Rows from block 2 of the encoder, named by matrix and row number. Rows with one number belong to one attention dimension. Each number is 128 + 32 x the weight over its row's rms, rounded and kept within 0 to 255. All counts start at 0. Numbers have three digits each. After the name is the row's rms in percent of the matrix's.
# q: attention query (encoder.blocks.2.attn.q.weight, 256x256), inputs 0-127
# k: attention key (encoder.blocks.2.attn.k.weight, 256x256), inputs 0-127
q.113 103:128128128128128128128181128128128128128128128128128128128128128076180128182128128013128128068128128128128128170128128128128088128128128128068128128128093128084057128128202128128128209067128158128128095170128128064128128128128128128091065174179128128128128128206128128156128128128128128128128070128174128188128128128168128128080128128128128128128164128053103194128128128128128128220174
q.114 101:128128128128128128157090128128128160029128084169196179128128128128069128128166128128128171128128128101058176084128128181128128195094128128128128128128065128128128128128079180128172128079128128089164172063128069128128128177128184192081089128128128082128128128128128180128128088128128190128128128128128128128128128128077128128128170128076185128128128128128174128128045128128208213128128
q.115 089:128128128128128128128202128128128128162189128128055128128128128128128072128128128128128172128128053128177128128198054128128065193128128128128128128128128128128128128128128128203068159128000128128169171128128128128173128179072085128128046128128128128128128128174128073202128128128070128128128128128128128128128128191128128177208166128128223207188128084128128128128128128128128128128128
q.116 109:128183128128128128128040128128128128128128128071065083128176086128128128099057045160161128128073128128075128128095128128128128189161087128195128128128128128128165200128128128128128092128173128128128128128128128091194128207128063128128078128074128096128192128040128128128128128128128090128128157074128128128157128128184168169128175128128174128175128128162128128207128056128128055128128
q.117 093:128128128128184176128190128128172128163094128128178183163128128128128184128128128128128183128178128128128178128179128128128128128128064128128128085198128128128128128128128128128128128209172128128171128128128128128128128128128128166089128045128198128128128128128084128128128128069092128064128128163128128054128128128128199128128128128044128128098063128128128128066128128078128207128194
q.118 109:128128128076128128128093128128128058128128172128128128045212178081128128128075128128128128128078167128128128128128128167128191128128091191073128093128053067128128128128128128128042082128178128128128128128128128208086128128189188171128128090128128128190128164128128128128048128179128128128128128128171128128128128128128097128128128062128128128128079128128128074128128098163128100190192
q.119 100:128128128128128197128128128206088183166128128128128128128128074128128166075084128128087188128192128128128177170128128128128128128128128128128099128177128128128128128128128128060172128128128177128128170064128128064128052128128128189128128128065064128128128128128060097064183128128128128128201128128128023128128128128128157128128174128128128128074128128128128128064128179128128081128128
q.120 113:128128066177128128169128128128128179128128128128098128172128128128128128064059128128128102091128171181128128177128073078169100094128128128128128128128128155128128093128128128171047128128128196128097128056128128128128128082095128128128084091090128128071128165128128128128128128128036128077128210128128064128128128079089128128128128157128128128187067128091128189128061128072164128128128
q.121 101:171128191088076128128128128128128128128078128047211128128071177128173128128128128128128128128191181178128080128128128167214128191128090128128179128128128128065128163128128128128128080128128128128053128075128180050128177128128166128128128128128128128128128128128128128128081128128128128128128080128128128128128128128167128165195128040128156128128128128085128128128072082216128198067128
q.122 110:128128128128196128128128128128186128128091076066080128128128128128128128128128128128170128128128128128128128128128128128102128128128128128128181128128074128128128128070128128128049098128128128128050128128128128085090128128128128166128128128128128128192128086128128017128128128128128066074211128128156128128128177192128052128128167070186128128198128128081179169128083054047128091074128
q.123 103:128128128128082128128128128165128128186128128187077066128128128128128128128043164171128172171128128128075171128128128185091128128128128128170081128196069177128128128128060128128128128128128078128128128170128085128185128092128128128128128128128128128128160181203128204128128128128128128089128058067068128188128128173128170128128128128128128128128179128128128128128128128128166128128061
q.124 098:128128128128128128128128179128128128128128128073128128128176077128077162128128128128160128128128128128128079128128128128057128128128128168174128128088169128128194128128100057128128128128128128128064128207128198128128128128128128128075128128161128128128128128128084128128056128033080128128226128192128128128128128128088128128128128013128128082184047094128128128183128128128128128128128
q.125 099:094128128128071128128128128128162128128128096128128128128202061128128179103128196086128128128128207128128084216128128168128128128128128128128128128128202128061174089128128128128128175128128128196128128170128128128128128128128128128128128128060128128171128128039051128082065128128128128128128128128039128084128059128128188128128128157128128128206128128128128128128176128128128204128128
q.126 095:128183128128128128128128128068192128128071082128128128128128128128128128176128128036128128059176128128128079128128128128128084128128090128128203128128080128189095128128128128128128128128128128169128128128128128128128052128128128128128223128063128128128128128128084081128128086128128128128128178128185128128128178128086128128128174240059128087128128128128128128128128128128128080128195
q.127 096:128088201066184128128128161128128195128083128128128085128128128084180063128030128095128128128128128208128182128128128128128128128168128128128172128128128128128128128128128128184128185128080193128128128128255085190128169128128189128128128080087128128128128128128128128128174128128128064128128128128174128078128128077128128128128128067128073128128128128128128128128068128128128128172128
q.128 101:185091188128175128128128128128164128186128128128128128128128069207128128128067128128128128190187128093128128179128128217128128128095128128177128044128210128128128085128189128128128128128128128128128128176078234172128128128083065128128128128128063128128128128128128051187085128087128128128128128128128128128085128128128128128128187070128128128192128128128128128128191128183165062128128
q.129 095:171200128128190128128099088128063062128128128176064092037128089128162128064128128197128128128128181128128128128128204128128208128128128128128128163128177128128169059128128128128093128128208128071128128185128128128128128128128174128128076128128128061128082128081128128128128211128128128128128204128026128067128091128192128128128171128073060128128128128128128128080080128128128128128128
q.130 109:083128128128128128128128128128128128128074155204128128128166071128128128128128128128178128067062030128160128162128188077096128128128128165128128128128128128128192128128128128073128128128128170079176128128128081050128128193128157071128089128161128128071128092163128128128128128128171128024183128128128128128128128163128128128128128128128103128128128210158128219128128128192167073128128
q.131 104:165128062097092128128128128128128179128128128184128064128101128128175206128078128128128128128182128165005128128128128091167128092072128128189128128128128128128128156199128192128128086128164128175128128128128128128128088083160128128128178022071128128128228212128128128128184128128128177128128128128209128128128128098128174128128128128074128128128128128128084128054128164056128128128157
q.132 094:128128128094128128128083128128075128128128128128128128128128077069128128084128069128128128178079128027128128128128128128128128128128074012128128128128128079128128079069184128128128128128128128182128074128042128128128215128128128073128128128128085128169128031128182171128128128128128128128128167128128128128128128128128128064128198174128096180128128128076095197128128128128128128128128
q.133 101:183128128128128128128128128128128198128128068128215163128079082128128054128128128128094128128128128128128128128128050128128128128128128128188128128184128128128033128091128128128128197128128074128128128128128069128078092128062195091194075128128128128185094077128128128177128128128060128128128128128128128128090072081128128176183128128128128128128128128128128128066128128128128068128163
q.134 110:128170128077100128128128128128128088128128128128128128087128128072078128128128100128128128128128128072128128128128207128174128128165128128128128170174128193128178179128128178128128128181128128128090172128128128128067128128171081187128069128128128128128128128128128175193091166128167128075128128128128199152128128128128128078176049166128128128185128160095200128128077128128128128128128
q.135 106:128128128128176128128128128066128128128190182128128128096128128171128128128172128128128128079128217128073045128128085128128068128128128128128128128128128128128128202128128082128128128128128088128128128128128128128076128128128067195128128011128128057128083128254128128128128128128055128128128128128128128128090128128128190048177128128199128128057128128128128128222128128128083128128070
q.136 098:128128077053073128128128128128128173187128128128128092128128128128128128184128128128128128128128163128189128128079051128162128128128128128128036128189128079128128091128128083128082128128128128201128175128093128128183128128161128128128128168128128162128128128206128128128128161079128128128128128128128083128128128128184185128128128128128128128128128128128128186128128178128192128128128
q.137 100:128239194175187072128050128128047128128128128128128128046178183128128128128128170128082128128128128128128128128128128184128128055128128128182128128128085128128128090128128128200128128203128128128180128128128128128128128128128069128128128052092128078128128208128128128207128128169052128128128128128128037128056128128098031128128128128128128128205128128097128165128128128128128215128128
q.138 107:128069128220128128128128128092198128128128128040128208128041128163066128128128179128128070128193164128128128128128128128056128160128128068177090075092215128128128128128128128128209128128128128128128128128128128128128084128128128128177128128128128128194181128128128162207128128128128128128128128128128199128128128128128128128128054169128128161128128128128128204169184128073084128128128
q.139 095:128128128128060128072226128184128128128128128128128128128128128128128128128128128128128128128128128128128173181128128128128128128128128128128085196128128128192185128181128128128128128128128128128128128128079128093128176128128128083128174208226128062128128164054165128128128128128128128081176128128056128128055128128169128128088128128128128089128079128128128128128128128128128128128162
q.140 091:128128089059128128170128128128128128128128128128128128128128091205128169128128128128128128196192128169128128128128128128231128169128128128026087128037128128128128128128128128128076128128128084128128128128128128172128128128128060076128191128128128128128066128128128128128128176207128128128229041128128128128128035128128128202195128128206128193128188172128172128128128128128128128128128
q.141 106:128128169128184128128128089128128128128062128128128164128086097128191128052065181128128159128071184128128128128128196128181128063128170166026128128128128128128128159092128091128128128128201128128128162207128128128128079128128128128128088128199069128128128128128128128208128128128128084182128128064077174128128128128128159128191128164201062128152169178086233128128128128128128128128128
q.142 104:128128087204076034128168184128128066087201128191128128128078094128128128128128128128037128199128128183128128177089208128128128064128096225128093128202128128128071128178128128166128128128060043187190128128128128169128128128128128128072166097172091183128128128128128040083192128128128071128170184128083128128189128128128128128128128128128128128055128128128080128199128087128128128172128
q.143 102:128128092128078128128128128095128045128128128128128128128182128083128128128187073128128128128128128128067128057172128128128128128128031053193128179128128128182101128128081128068165179128128128128128128088128128128086128128128221128128208200128128076128128065128128128128128128128128175128128128128128059128128128067128128224128128128128128192128128070128128128128128128013128128128128
q.144 097:128128128128128128128128128128128128164079128128159128093128128128128128128202128090056175128128128093128128128128167128128165175128128128128128222128128061128069128062128177128065128128128128128128128128128128169128128070128078128128086128128128128128128128128096128128242087182128092128087128186091128196078128128039128128128128186128128128128128128253208128038089064128075128157081
q.145 095:128128128128128128128128053128084061128128128128128164128063128056128128193128128128128177128128128064128128128128128128128128128180185128128128090171175128128128128186187210128083128128079128128128128128128170128074128080128128128180194184128128128128195128128128192128128128193128128128156128128128128038046128128128128128128128128128128128077128128128128128128128128128128128182180
q.146 108:128128128128128171066128158128128090128184128128128128189175128128128164128085180162128128128097128077128128173128068128128084156033128128084128166172128065078128178128128128128128164128128128072064128090064128128030128056128162128086076089128176166092128128128128170128128197128128128128128128128160095128128128128128128128063084082128128128086184128175128128128128128095165128128128
q.147 105:155128128055128088071128128128080196128068128128128128128128128128128183064128128128171128128097128128128128088128128074166128128128128178128128060079091128128128128128128128096128128128167172128128128128128044128128128128128128171079128128128128128177128128128169128051088128128128128128054128197208128128128128128128128128181128128063128128128128079128128128051128128128128128128128
q.148 105:128128202128128128128072128128128128179128194128128128128128128128170075186128128067128167173128128128088156078128128128128128128128128128128128128128128128128075128178128081128128128128128128128196128185128128183128128072087128067128078084159161083128128072128128128176128128128128176128128170128224128183065175128128128128128128128164128087128128077069128128128128128128128128128128
q.149 104:057128128190128128128128128128128128128128074128128128128128191128128128179128128128128128068128180128087128128128128128128128128128128128128128222085128128128204128128128128128128128128083184128128128128128164128168128089173128128128128128128128186128057128204163095041173198088128188128128128128128100128128078128128128128128128128170128128209086128128128128128128092128128128128128
q.150 100:033128128128128128128176128128128128128128128128128128128128128128128128128128128052128128128076128128128128128128128128128128128128128035128078128128073128128090128176068090128128060159185128128128128128128128160128186193054128099128128128128128128128128075128128128088046128128193157128128069128128201128128072128128094128128207090128128128128036128056059045093128128128128128128128
q.151 104:128214128161128128167162128128128128128128128128086128128128128182173087128128128128128128128128096128128128128185128128128128128128162128128128128128185046128179210128165161128128074128128057092171160172188201128128128128158128184078128162128128128128128128128128210128128128128159215128128174061087128128167128174128128128174159128128166128128204128089128128059203128172128225128128
q.152 110:128189128128128128128128080128204049082063064086128182128070128128128128177188128217128128128171128128182128128128128128128158174128128128128184078180177128098128043128128084128128128128128100128128128164067081128066128074128082175128128128128128185177128050067038061128128128128128168128128073128090128179172167128195172095128128092156128128128183128128128128128128128128084128128128
q.153 104:068128128128128099182128074190128128128128061128128178128128206128128128128128128128079128163181083128188089128066128128128128128128230128128128091128128176092128128053128128068128128128128128128128128128084128128128078073128128128128176207128128128128078128128128128128196128128092128128128178053082128188128177128128163078128171128128128083128089128128128128128128207128087181180128
q.154 100:128088179128198128128128128128128164128128128128128185094172128128128128165128128085128128128128128128128051128169192128128128128128064054128128128056128059128128128128044092085180128128128128128128190128128183183192067128128128128208128175128188128128128128128128128128068128128186128128128241128128128128128128128056161202128128128128128128128128128066168128128128128128128083128087
q.155 105:095128128128128128067060066128128128128128128128128128128081128030128128128128128208084128128173128128093075128128128128052128189161128128128128172171128128071128058026128208177128128128166201128128072128128128128128190087128179128164128128175128128128128128048213128050128128128194128128091128128128128165173128087128098096128253128172128128161128128181088128128066128128128128128230
q.156 098:176206059128128128128128087054168128128128128128128128170128128128128176128128128188128128128128021128128128128128128183084128128128128128128128032128042074128080128155128028128173128169172128128128081021128128128056128199128128128128233128128128128128128128128128128128128128128128082128128128195128128128128128128128128207128128128128128128128128128196128067083128128128128128128128
q.157 101:128179046128128128128128128072128128064128128070128128128194128128180128128044128128175128128128166128128090128128128128095128128073128128081128078090128185128079128128074128128128128128128128128128128128186128197128128064128128128081128128128128197128128173197128068168059128128177128128128128128128227128128091128177128128181207128128128191128128128128128128128089128076128088128128
q.158 093:128128128128198128128029128128128128128128128128128128128073128128128086128128128128081128128128079128128128128128128128128128128128128128128215128128128128128173128081211128076128128128128128236128128128128128062180128128128128128128077088128128128128179128084128182128128128221174068191128093128128073128128128179128128195128214073200083128128128086128128128128128128128128128128128
q.159 104:128128128128128128060128128128128178171128128128128167128070128128128128128082128128128128052128128128128186025128166128128128172128128128073128128076054128128128128128082128075237128094128128128128085128181091175073128128128186128155128169128170170190128128128128128128128128128128128128128128080128214077128179090128196171190092128128128090087128128128128128128128128191128128128128
q.160 097:070128128128128128074128128247048178128128128057164128128042128128128077128176128167128128128087074128165128128128156094128199128192128128128128128128128081052128128128174128128128128128128128128128100090128128128128128128128072128128176128177128128128128128128128128052128128128128078128160128128128128128128128128171128128071128128128128176128128128128204128072128128179179050128128
q.161 091:128089128173128128128128163128128128180078128064128128046128128178128128128128128181128128091128128128128128128180128128128128128179128128191128128128064128173128171128169128128128128083094207128128128128172128128166181128128128128128128128128128164128128128198128128086128128091128128128086128128128128128128128027128083205088128128128128128128128128128091128169078128067128084128165
q.162 104:128128128128161128128070128128164128128091170128128176128052128128128128128128128128170097128128128128128128128168182128128197175128128128128128128128128128128188128128225128075189088076128085128128128206128128128128189128128128128128128049128128176128128128128052128190186187128128128128172128128210128176128080128128176163177054128128128128128128128128128166128128128128128167128067
q.163 102:128181128128128128094097078128173128128030021128128128084128128128128128088058128128128128128128128163128128128128128128128063128128128161076128128078128089128045128057128128175128128128199053128128128185128128128128128128128128128128128128128180128128128128128045128128128128128128128167128087128073128055128128187070128128128175166128128128128128128081128128128128128128128128128128
q.164 097:128128128187223128128128128128128128128128128055128128128128168128128128082128076128092128128128128128191128128168128164060128128128128128128180128128128194128128128209128128128180128128128178080128128128128128128128128128128128128173128088128076128128077171128165128128128083128128082070128128128173074128128182066173128195088068128128128128128128128163212128128208217128128128128128
q.165 087:170128128190128074128128128128128044128128128128128053128128030128128128128128128128168128128082128075128128128128087128128128128050128065175128128128128128128128128128203128128187209128182128093128128073128128128024128128128128128128128212128128128128205128128073128128128128128128128128067128128128128128128128128128202128128128128128128128183128128128185128189128128128128128128128
k.113 106:128128128183128128128128128128128187128210128128081128128128071128128180068163128095128128128128128128088061046128128128168128128128128128128082128128175167062128128079209089128128052128128178128161128128128128086128128170128163128128069128171128128128128156128158128128128128128128051065128128077128128045128128128128093128128128128128128182180128128128128128092128128086184050128200
k.114 103:128128128128207128179128128128128087128128128128046128085128128128186128186128128128128128128128128128128180128128128067128242062128089128184128128128128128128128128090128199128128128128128128128128128128083128091093128128058128128171128128128128128128177128128128128077086019128128128040128082128128128091128128128084084128128128128128128128128037191169128128064128170128186128128161
k.115 099:070090128128181128185089128128171128128128128128219128128128128128128128172177054179128128128128128128128128128174128128128128085128128128128075128128128128073128043128128087128046079128128068128128128128128128176128128160128128128169128128128128178128177075087128189128128128080128128128128128128128128128039128128050128128128128128128128128174128182191128055077128086128051128128128
k.116 098:128128128128128058188128128128128128128128164079069128168128128128171128056069077186128093128128128128128128128196072071161054170128060128128067128128128159128171175128128197128042128128128128058128128128128128128128128168128128128093128128172043128128128128168128182128128054128065128128128207175128128163128128162128128128180128128128128128187189128128067128128079101128128128074128
k.117 086:128128128062192226128128128128128128128022128178090128128128128128128128128128128184085128128128128075128077128128128211066128128128128128128128128128128128182128128128095128170063128067191041128078128069128128074128059128128128067088128128185128180128168128075128128128128166128128210128128128128183128191128184212128128128234076172128128128128128128128128190128128128128128128128128
k.118 114:160095050128049128165128050128128128128128212128128128128128128082128128128128251128042128073128128128128128128083076128089128163128128128128128128128048088080128097199128128128128084092165128192075128092076200049128165128128128128077128128128128099170128060205128160128230128128128085128166178128128128128128128195179128066061128080128128128128128128188128092128128128128083128128128
k.119 098:189128128128128128128128128084077128128192128128128128128170128091128181128128078128086128128128063206072128128128128075128163128128128128128077128128086128172128128128128168074128128128128197128128128174128128128128077128187128097093059049128128128128128128128128128128128128168055128193088128203099128128085128128128128128128128128128076128128167128128076128162128128177128128128128
k.120 103:128128128128128128128128128128188128128179128077128128128128128128128128128128058128128128128128067128170128128128128128128128128172084128128011128043175128090128128190128128128089161062070128128128093128128060128128128128128167128065128128128173181128128128128086190128128128165181128128128128172076128178163128128128128073187128128128171185128128164128128189128128128128077188128128
k.121 092:202081072128081128128128128128128128128186128128128128128128128128128128030128128128195128128187128128128128087046184128128128128128128128128085058164128128128128128128128128204081128128177128128128090128128128128128128128128182187128169128128128128128128128128128128188128128128128128128128043128128128128128231128128074128128128128128184128128079166209128067128128128201128181078128
k.122 099:128128128128081097082128128128128128128128128229128077128128096189177128097128128128128128128168128128128128128066128128128128128128069128080128128128128128209128128128128128101128128128096128090057128128128199062128218128074128128128128128058128128128128091128091128067128128128181173128160128076128128128217097128128128187128128128128128128128081064196128128086059128128128128068128
k.123 100:128128128066128062128128156128094128128128128128128128128203128128172128158047128128174072202128128128128187128227171088128128128081128075185128177128128128128128128085128128128128128190128072128128089187128035236128047158052128128128128089128128128128128128128128128128128128128071169189128128090128128057128128128128198128128128128181128128173128054128069128066128128128128128067128
k.124 101:128128081128182128128128128063128195128182128210128190128101128128207128128128097128183128076128128128085128128128086128085203128128128128128178128128128128128128076128016128128075078128128128128169128128086173061128128082173128128128128080128015128128128171226128128166128128128128128128128128072128084128128128128128128128128060128128128128128128128128128128128128128128128128167128
k.125 105:075180128128128128128128166128128128128128078128052128128128128128167172128128092128128128178085128166128128180128063182169128128128128128128128128092091128066128128128128128128128128128128128128128166089065207169128128040128194193128128055161128128128077128128128128128128128035089128128096128128128128128128128128128177055128086177128128128128160094128187230128094128061094073128128
k.126 096:167128128128128128128128128128081128128128128040128128079128128167083066128128128128197128128128128128128128128128128197128128128070193128128128192203128128128128075128128128128033164128128128128128128068128128128128128128128028128092128128128128128128128128128093128128128174128182128128128128128030128128128070128185128128128128128128128128068128128202215128128128128128128128128128
k.127 099:186128128082128128202094096128166128169128128170128049171158128082099128128128177128184128128219128176186128128128164128128128128128188056128128201128128180166128128170128128128128080128128167128128128128128188128128128128128128182128103207128092128173076059128128128128128183128128128128128128128207162061036128128128081128156207128128128223186081128186128128128128128128128040128128
k.128 103:128128128128128128128128161128128128128128178128094160128128183128128028182076087128128128204066128080128128128128174128227164128128128086128128128029090086128128128128128128128070046128060128082128128128085128128128128042128128177128182128128128128182128128212190128128128128128128128128128128128172128087128128128128128128069091128128128128128128078128128082128128128128128215128128
k.129 093:128128128128128128128128077178128128128128128128128128128128128128128095128167128128128160172128128174051162128160128166037085128169128128128128128170128070128128128128128179175128128128128050128251199128128128076128128093128128128199128128017128128128059128176203128128128128128128128128177128128128128171128128128128128128128128128086128178185128128128128128128128128128128076060128
k.130 097:199128128128128128079128128088128128089187128128128128128128177128128085181128201128128048128128128128128128128189128180128128167128128045051068128128058187193128128128128128178128128069128081128060128128175128128128128175128128128128128128064174128128185128066128128128128128128128128075128174192056128128128128128128128128128128088128128128063128128064128128128202190128128128128128
k.131 097:088128159214128128128128128128128128090128128128128128128042128128128067215128128128128128128128128128128174196128128198128128128128128128128128071128128128098128128201128128128128128128128128128128128061031188128128157128128064128128128128128048231128128128128128128060128128205128128128128128082128128128064128128128051128128185128128076128128128128128086128128204128128128128128128
k.132 088:128128175128078031128128128085128069128128128057128128096023163128128128128128056128128218128128178128128043128128128128128167128128181128128194128128128128128128128128128128128128128209128128128032128128128128128128128169058207128128077128128199128128128128168128187128128083128128128176128072128128048128085128183128128128128191128128179128128128128128128128128128128128128128128128
k.133 102:090128181081128128128073128128083128128051128128203094085128128128128128128128068128071128128128061128164128128128128128083074128128128128078128128128128199187165164158128128128176128192083128128079128063128128128128128092128128128128128128128198185067128128128128128040128128079056128128128128128128128128128128128128128181128085128162128128128128128128212075128036128188096063128128
k.134 096:128128171128128128057054128180128128128128128128189128128128128128180128167084128028128128128128128128128064128128161128066066077128128128128056128128128183128177185087128128093128128128128128128089181128093039128128128128128128128128128128128128084128181128128128128209195128164128081128128128128128128128128172128128176128197167128128128128128128128128076128128209128128128128128128
k.135 093:057128128128181172128128040128128128128243177128128128128168128128128128128128078128128128128182128075128185172128128205043128128092185128128163128128063077128196071128128079128128163128128082128128128063128128252128090128183128128128128128128128128128128128128128128128128128060128128128128128128128102128128128128128128128128128128128095128128128128090184128128128073128128179128128
k.136 095:164128128128191208128128128128128128128128128128216128128089128128128128097033128128128070128128040128128128128128080128128128128128128128128128128128128128128128051208128205128086128128128128128182128128128128128098128128128031079128171128128080128128128207080128128128128128128128055128128128128128128128128128128128128194128128128074172128128128072128069128173128128128128076179128
k.137 095:084128128128128128167128128173128128128128128128089128161128128128128128083128128084128188170128128128128162128128169128166206128078128128128128128095185128128128171128128128128161128187128128053062128128169128128128128081187128128128128128128211128128082128128160128128128047081033044165223186059128128128181053067128080222128079128180128128128040128128128128128060128167128128128128
k.138 100:128128128081176128128206128128215128128128189128128128128128074128128128070128076189128128128056128128186128186128128128128128128128128128128070128128128128047189128197128128128128128128128128169128075128185128128168174128128128128090128072128172128128128128128128128128181084128063128128169128128128128128128128128128128051128128128128128128128128164128128128128128084128159087128128
k.139 094:128128128128202128128128128128128075128128128128049128128043177128128128058128128128128128128128128128128128128128128170068128076128128128128079192128000128128128128165036206128128235128128128128088128183128128160128128032128128128128128128128128128177170128128128128128128128128128128128128128128128128128128128128182075128184128051170128128060128177128206128128187128128128183128048
k.140 099:128089128128201088128067128128128128128128072128128128170161128205128128086167128231128180079128128128128128128128128088128128128128171128185128128128128128128128128128128169128163128128066178062128128128128128128128079128128128081128128128077128128087128128128128128128184073128044128060128128128128128186169128128128205128032128128036128128084128128128128128128128195128128128128128
k.141 105:128128128128164128128128128050128091093076226128128072128220128128128128128128128180128128128128064069128128128128128128128183128128071128128128060128205128128128090170128063128221070128128064128078128067128171128128128066233097183069128128128128128175128128128128196176068128128065165159128175128086189192128066055128128128128128128128128128161128128128128076097128203085094128128128
k.142 107:128128128128128128128128128085128175216128089128128170128128161170188128128128068128128201128128128072128064059167128128085216128099079128069101128175128128128128128128128128128128128060128174128128128184128128084074162128128128128128088128080128128128079090128128128128128128128128128128128128128128128187128128175128128205128128128128128128165128128128084167177128128128173128128128
k.143 108:070089128128128128128128128128128178083128128128128128128128128128173173128128176128128078162128128194128128128128128128128079128128128128128094079128128128071160128128128128083049128128128128128047128128128161092128128128181128165182047128128128128128128219068128128128128167128056128128128128078128128181128128128128128128128162128128198062085091128128128159128128128128128155128128
k.144 105:128128226128195128128078128128162070058128128128128128128128128128128128128128058128128128128128128128128128128075128128128170180128128128128128173128128093178128128128163128128128128128128188128065128128092128128128128067128128128128128128128128128128128128177072128128175238199094179178128128128085128186128128128128184128128128128128128128128128128128128085059128055096128075082128
k.145 096:168128128128082128073128128128088128128128128128128094128128128128128128128059128128128069128128128128128067128090128128128170128128128128128091128174128194128128128128128128128128206128128128182128228206052128193187089170128128128128128128128128168054128128128196077058168173128070128128128128128128128128128128128128128128063212052128128128128128128128128128128128093128184255128128
k.146 102:128128080128128193072128063067093052128066194128128174128128160170170128077128128128128128128090128128201128075128128128182177128128128128128128128179128128128167128096160128128181128128174128178128066128128128196128128034052128128128085128163085181128084199086128128128169128128087128223128077128066128128128128161079194070128173128128128128128128128128128128059128128128084128128128
k.147 102:078128128128128064128196128047128128128128188128206070077201128128046083128128128128128128128128128180128128128076128128177195128081128128128128128128128128128058128128128128128128179128064128128128128128128160189128128128163128186170128073227128128128128128165128067173128128128128128128128128128200128128080055162128128128128128128168128128094128128128128179085176128128128128128128
k.148 099:085175128128082097128128128059128168128128128190128128128128128128197128128128128128083128128089128128128128128128128079128128128128128128084128128128128128040128080128128128128044128078128128128197128128128211170128128041021128128128128128128064128128128128175128128128128128128181128128073128159128128128093066163128196128128173076128128128128186179079128128128128128128198128128159
k.149 102:128128128128128128128128128128169182128180093128128128057181128128128078128200128170176128098128217087186128128128128074128128087128128128171128128128093211128028068128244203128128128128089128128128128128128179128128128128166128162099164128128086128128128128128128128128128128172128190128077128128128128014128184128043128128081128128128128174081128022128128182074128128128079128128182
k.150 105:128128128128128128196128128128128128128128128173128128128128128128128128166128128170128066128128098221128176128128128128128163128192075128128078081128128128175128128128087189128128128058128128070178128128128128041128128089064128098128128170128075069128128092175198217128128128190128128128128195178128128128128128128128059128128128128180128056128084128128170095128181160128128128128194
k.151 102:178128038087128179128186128128128128128128128193128166128128191082128128128128128184128128062128164128128128128128128128128128128128128128128179128063128128128128128128073128128081128128128128128128128128035128128128128058195128128128084128128174128128128128054176170128128128128128128191128163128128087172128128164165128128128128128128177128128128128180128128128165128191078128196128
k.152 095:128128128128128128231128128128128087128128193083128128086128128212128128090128128128128237128128128128189128128182128128128128128128128128128128128128128128128128128128128177128128048128201128128128080128128180193128128200211128209128128128128128128128128065128128128128171128181128128066128128128047067181128078128128128128128128059128128128128128128128081160179128128128090128205128
k.153 092:060075128128173128128128128128128162128062128128128128128128128172053128128193128128128089128068128056128128128128128128182128176030128128128128080128128128128128128194128209128128128128128035085128081128128084128128128128128128128166128128128128128128128128128128128128128128128128128090128128128128226080128179171128168128128128128128128194128128128128128128039128128199218128128128
k.154 097:128128084128128094066128128169128128128128128128051128128128128128128128128128168085128128128128128128128128128128128128128028052128128060169128128128128128167128128128128194068128166128128176128128128128128128128128128128083128128128055128191128128083128128128128128186128128073054128128128128128128216208128128216128128128188128056128002216190087128128128128128049128128128128128128
k.155 112:128236128128128128128128128128178077128128058128091128128128128128159169128128128184163128128128128071128087128128128128128178128128128163128128128128046064128128128128128080175128058190172128128062085128128168176128128089128128128128128073128128101128128128072128128128128128128128128128128128128128162200191128128069031166161128128128128128128128128128076177175128128128128128128191
k.156 102:128188128128128128128061081128128128195128128128164128128082128128128128050176128174189128128128064128128128128174128128031128128034180128167128170214128128128128128183128128128128073128128067128128128128065128128128128128128128128172026128128169128128128128128212172128128128128171084128128175166072128066128128128178128074128128128128162128176128128128200196078128128128128128128128
k.157 089:128128128128128128128055128179128066128128128128128202128090128128083073128205128128128128128175187081128128128128128128128128128128128128128128128128128128128128128128128128128093208064128175058128128128128128128128128171128128128072128128128128128128172128128128128128128128097128080128128128128128128128128128128128028128128128057184128128128201128080128128128128128128128128128083
k.158 102:128128128128128128128174128128099128076081128128128128168128084128159128082179128044178128218128067128067128128071128128180128203128080128128086128128079128050104128128128093082076128089128128128128128128128128077128092128128128128184157128086128128073128094128128184166128128128128055128170128128128200128085046128175128128128128128053128180059049189128128079128174180128128128128128
k.159 094:128193128128128128128094128068026128128161128128128128128128128128128128128128128073128190206066128128128128128128128226128128192128128128128128128229128128128128036128128128128128200128128128128128128128128128128128128128128128128128128128128187128128128128128128189128128128128188128128128128128128128213070128128196180128128128089128128059128186128071128128128128172128128191128171
k.160 096:162128093128128128068128061128087128128183061128068128128128041166128128128128085197128128128128128128128128128128068128208153128128065128128128063128128128128128097128097128128128063128194074128170128048164128128128128128128128128128128128128128128128078128177128128128156128128179178128128128128128171128128128128128128128165128128078128128084128128128128065240128128128218128128128
k.161 093:128128128209068085128128128064128128036169128128128074128081080128071128128128099128128039180128128128128128094128128128225128128128128128128128128081128128128175128128201128128083056128128128174128128128079128128063128128185128128128194211128128128040187128128128169128128128128092128128128071128128128191128128077128128128128128128174128128128017128128128128128128179128128128082077
k.162 086:128128128170128175128128128128074128128128128204128128063197085187128128128128128095128128189167215128128176128047128128128128128128070057128071128128128128128128128128128128128128128030128195128194181128128128072128033128128067128128094128128128128128128063128128128128178128128128128128128031128128067128128128128128128128128128085128128128128128128128128049085207222128128128196068
k.163 108:128128128128128128128128128128128128157044128128128169164128076128128128128128128128128128170128178128128128128128128064128128182128081076091128128077128128128183128128128168128128031128128189098199128186128128128128203215176128191178128128167168128090128128177128092090081128128128128128128094158128128182071048128128128128128172073128100128128128128128088128128128049128128128194172
k.164 091:128128128128079128166128074128128128178059128128161128128128048128198128128128082128128128193128128128128128128222128097128092128128164128128128197128128128086128128175128043128128128128128183128128128056128189128065128128128128128167128203128128128128128128128128128185128128128128128128083045185128055082128199128128128079128194224128128128084128128054128175128128128128128128128171
k.165 100:179164079128128128128128128088128128073128128060128081128128128128194128128064085061128128058128128128086128128128128128128128174128128193128128128128128128128128128085176128128128128128167128128128128128128128128058202070164128128128128128128128128128084212128128128090128128170196046128128128128128128128128179128128128128128128128128128128052128128128128128188086128128167128128057